Rows from block 5 of a small image classifier, named by matrix and row number. Rows with one number belong to one neuron. Each number is 128 + 32 x the weight over its row's rms, rounded and kept within 0 to 255. All counts start at 0. Numbers have three digits each.
After each neuron's rows are labels from the 100 images, of 14976, where the neuron reaches its highest value: "lies over" is the class under the peak. Only what is clearly more common there than usual is listed. The data: short English words printed on busy colour backdrops.
# fc1: MLP up (model.blocks.5.mlp.fc1.weight, 576x192), inputs 0-95
# fc2: MLP down (model.blocks.5.mlp.fc2.weight, 192x576, transposed), outputs 0-95

fc1.0:202155115089075076143130109135177140121121137123167131104147069093099094150161129165151164103112152103167109172132134097060125139102121128180100125189109108108149131095140134141201055148111156119145126112112113142110119132135106142118098119159098176128207135119087089134151147108082064133
fc2.0:124136152123097113108103121088176155149127087131078116156135145180067150161139105125134174158141114166139058062122060112079137088142118152082154113122233107147141179125085174169133103219115125183104149102138174126130153096126168137099109121121164167065098127111103188111162184182116094127
lies over: letter f

fc1.343:142114160144104105149169083109168094096113203126106107148153165110126135148093172098137155135176139128115074113108148069170124164148114139095141103116150112159173129135145116148121099098142090106177207126101174211145099127134153099084104165146126112149140093104084059161121099117099126169
fc2.343:145112194108150114081126119117142096169221139129081090164106186159129115113073126167172146138166154106123140102125100127164128048143119067108127090121140170141071126133124126090094118076147109136156105169127082139151160088113071079094151146131101226102143190062083171131102091081219115123
lies over: letter e

fc1.478:172124150138121105124115086144086123150159154171129129152104134045097197156136150086182093089135140126082088152142168157127108106139073128065147121124137114160081081128183194148167126048102061123163145107164197166121138144085122147121076143163125152177153124093063111119143151119117127122
fc2.478:133129148078116147104075102087119137181170118113082167117112202207144119135077120189178119054130144116095120136113145116121128027161173092130091119109092159117123125152158101102107152088170127155134149139155106135120161122069129113115152126139138163188095111091129143170141112099169119167
lies over: letter e

fc1.138:055124128135089114136092088103097147077171115124127085143151106172108163105207078124120182091173197131079157130141128090134125132087118146148127066133130162138142137128148139130122206104159128099156121094092181177150128127118141103086120122129185094143136103146143110090149157115103087095
fc2.138:118071157145109099117157122101132186146152135138156098161143159115105150097139062133123123098126127157150130096136130147143087104111148141143092149066120139046093086161148116101110159144136087104085130147142050158144053142128189131060105103128116050135076087107081097076144135122181111133
lies over: letter e

fc1.271:110169090157153107116095145127133131119138142110086105146093163188115057125109110104147092178106143234100109179107133139102159161086135148130109062056117071124116147108169119099147053108136124054166146136055118121145170147087145114120070161124079154157121153145162124161135127075119147124
fc2.271:143094105130201092151185103122160112120139130136119103089092133124183140090069136152123152093096106148070112116087141140216125089104166153183172074194107094104110130115120131154102149059143183127100116149106098126104176123110171101129126176159151104126105093107202100180148091255168166145
lies over: letter y

fc1.391:116174180163141098202117134138144128062057109135173140127086158080106126121083123097163109170107052050089173105122194177172107078108132109157192124142106107111129144150122076125151122117153118112149102116178099155129098140151152110116050156124119101119075132152104103133112129121099193138
fc2.391:106154135138088132128158158166098127142118086092136108207154132096077110154182086124152127126122160107107082164134150116129124138157097111175156172160209182131138141117095078198136158090077103182116113132152148133087161128159179145185093183122152172046150094147164105142122207087179116159
lies over: letter k

fc1.171:112100130142123125134032101108166124123174134157123134157140121117148143150151077085138098114124194115065105109154147133136144165139157138139114113081195102161111098107154111093108074092162115097183160124133176082099119126119120152106075141120138114129107095115126011068140127151087123125
fc2.171:118078147087092130147135063097171107129167151128113099141128198154163083106121094227092154113146126114078184119067141117165138081148156099131067112158128107065103095159162113110087162111160103166132112120152055139126153161087139125086143109125136099139086129073155178112156123140222066146
lies over: letter e

fc1.369:156120108158112097099129129140132140110183154100167140157093159094119108114123088090161118111140117161085099160114181138141125087136149096119059148050160124161132148177143096130134169133105171079126099122145131144106124140152172188120146160129111171132137114205130175115117089110153115157
fc2.369:157164095178085164154113143091073085196179120093162152145115088140147164115177175155151108150130142101104095119141121156159132133129116133102128132126110108123097111182120078115085197164106118109142168141118127131118170134097086137126138122088068175094149123122146190106105142044117109104
lies over: letter k

fc1.68:161129153106149089169155147086161126136171127149162175164144187109146120125079114108216109123134143076089150115120159092169155134097122076219088122151167144119165118124139120140116120093133068132169121102137138080049202122121136175085086114111136130075123104132127093070119130087070055097
fc2.68:163138126156109122128129064144127127150138078135100121165151113067150122124181122159101192125130156131088126165174096116144089099127122143072119129096197144138126125091135115131109174159178166128072104140078117139034118117175138146083132152105131132154162125052102097163139136134180106132
lies over: letter p

fc1.506:102123099157069110099155117101210136081194133123127134153166122106129106085119149049158088131149191140104149115141166111183143155144148140156138112150186068156146148166109097157151139133129110080122132080168147100151152106140095088100114127118117171085115142150114101104162133095150146133
fc2.506:143105144120144163147099148080115106128153089186098132143130074121152071103109155175081128148211118135121165177089108114123084097125133127132107079111132135115117087165172075101105132097178170165141124069128035154136137146108102134117094113068121138154140130122113113121135137149211133135
lies over: letter e

fc1.332:120096174123054098144151068057157097120158164170190154179149085137134123105179095115169113151173166183138136124134153058174111142129161122164084111128154139100112122136122135151134133152169076093154133194162152131144157133111151136121129125076206185125153112148171101106182070133170132163
fc2.332:144098092103117114133127105098120113093152102175127175144080097083096103110156110142106204155143078114120148124147173154162120091038150100132151091120162160079131081124138115123118125086130133154138137104126082154100119147133161099124136139048155118106182104153115092117099129165189149081
lies over: letter e

fc1.121:145134120118071119089132111116142080133146183173138112095133160135162151101138110074134216130113178181084124128098187111149114075128120081125119135156112138127145109060087062086126140093159175074146115086136125122096152161224136137094079079104133100063099128111086133125067054079142071119
fc2.121:137118152116111081158149178126141134177178124126132113099148125068126148080158139170122123093163110149151148154100186133169134113176171122169150136156113132104125068167119144086090156142117140174111128135160068108142091136136137144133153116077119087085108140099118176110074132155103140078
lies over: letter e

fc1.111:117084117153131116103116146084067067151146076062141176051126157122136124089130118124097141197114131112152170136100123082090119126146122102087134215090125074129132149151159162142185176173139114133132166119115147068105160187107134152092132097180156086193146132112117047044117099130155135068
fc2.111:129158132128162105157165171137116123134141176113062132097143115123084141124115192138137064096113154122170085126132091162109104157129189135140129179124163168123152097104160140110089143129151120132116114121132123064129193161153172116135117101153149098136108111104139101146129116117100074214
lies over: letter e

fc1.379:104117196104178113121077135112152182068157082103152140083077130150144107118134112185138109129170116137087157111116095143139140134111074136127105138088132128164119178104130142133119097135169104094146104143127161140147143109136093062099063140092173162157111098107102180146111095109222134163
fc2.379:124098143103151086107142149116121088074153148134136112186130146154079133164119130068170149159185082116098101127149145109116189150120106127147151113130141019157113132180127120175129153107104144149092176120181150102159127080121133142150095124132097164175121145160119162118157146066146032164
lies over: letter k

fc1.335:131112158154105125109123165053161164134184157114153093095134160098167128120163130157135072144155134150084130087072125116198149088120126178145084167063083156117152128110161104142114127100138160132098113076140081122091108089172139107164195145134100162108104136154103124125121162084098118134
fc2.335:082164137129081160165099131168086089123128093089180080051160170083177196104176124115135130179116141070124133064114103137133117241160173202149108123141154085150113133149147088112119106141152133110147159145147101139135144128133127088129143079061085164111155105113089199131117131071140148117
lies over: letter e

fc1.218:076086120120173129137090171098131175135145135134158123170136170097062142127145133085152108192130107157115146129104068099126097122174043072118155127121103147145092164116134118129092075095139136103152120107109106107236116111153195151091151110066073148145154145081149110131137130116205120155
fc2.218:045081123113050186162119067115125146110145127131115110113131128137169136126112167145137099057153120115092135133092116147102166123133110092120139143094139129108139128187129057131135158120136100091148112150128127159154120053162201134135175103072163113097122119155125120155153136128155137082
lies over: letter p

fc1.145:167138106179185106117116129161146094130121198118171150118123127070100099107125038173140190168087089121167159091152130181147115122107115142118074165106160112156134126131110126154105172094127102091094140135114159111102170140114111102065151091081095091187096144203139082165091115168143135129
fc2.145:109139085122155201164140142083106147108146118141094086152121120102134104154116114100155155174140083151136048150116120202147088105104074093170113154147117123184155117103113120157094158082112082142147121107133106121148145120145132172139108142147093174108168103205166151140099151129163091194
lies over: letter k

fc1.127:121116161160071214151228105131081194145092052117142135075093159159125077154071136144075167098150139100239134164103167157143145141131112082140164162178108125065109104131103112138155169104129152161136108147097158183178088125104131117143127114142167147140097108117205164131181138101117143127
fc2.127:126130113116093162124184124130147129127153138171123132095156167211165077106075073136182147100182133131150115115095139145093126146162091110149101117083093043104102100166139112129091133131135082128156108125100114171136071125161095129129102146082139123138108147090134117145111098131195173101
lies over: letter a

fc1.11:080143163160148050172154139141175103121144105129144183144136100130128170154051070100153160173132092143124126114087158132128133098166090153098116150142120146116139112083157106087140152119148093143152192122101140085150105147156156070049098190106174105121093088130078064170124154122101153151
fc2.11:150093118069138110126174150091150149117088112144136136165135107159140086143172155129102200062195127118107151135134134158180130089127127108143125129208161160124111142119121067198119179087112121170230085130154099084099127150021157121156169119108102168144124179139159153134105155112132094174
lies over: letter k

fc1.159:165096121142038143145184043121111160098074117072133123134119091182088094162111100142109169139125105079162145129130051100129121079084101119073119108165109089137179145152118117183147148124135129147109079172097154116144113197165149176175116151147091112150144144127126172104133170105116136084
fc2.159:149130111071117156130157124124168113161149143132122123146156186146169121134130123138202147121131198159122186123145107137124159114176074118168127134165130127065105111165078066149079138123141084145160097148163056115146157158151166100126126136117121159158076176115100097151139148109195144152
lies over: letter a

fc1.76:118146114062181179129159158128136156134143122111119116161141114055118125150117104047159143139139137119123094100141131136097058087126066182122169130131176132122089116183156164146087159139085182120137055070085126148151054143105203139130100094164136143100135105112123098103143110154130049148
fc2.76:108098102141150142094114184129134122118104064128105103102089147124140081120071161096167156148128146110105103145147108112151108148103139071138146125101105151183111158137174118124139162130121112115125144127167107152093103115132107180075119128139099109070150121131127115120148110120114140084
lies over: letter a

fc1.155:143115130162144095118091104124099113167149154163161137201109145117084174130070081083159136143117113203143179126188121080139141082129082115057126119064141123124163135098112168150133112060137051126162081120108118130127128146077156142115106109115144155202149119187160101130106098148102096120
fc2.155:151136095122117126125069146136151107186139140134109108166132155124170146176101144114104147064119143104037137146137166133097141068149096095057065098094141130163200129158168050089107157137108063077116087132075121101136139070164100140087127181147138168096148114163131139099123163158134124071
lies over: letter p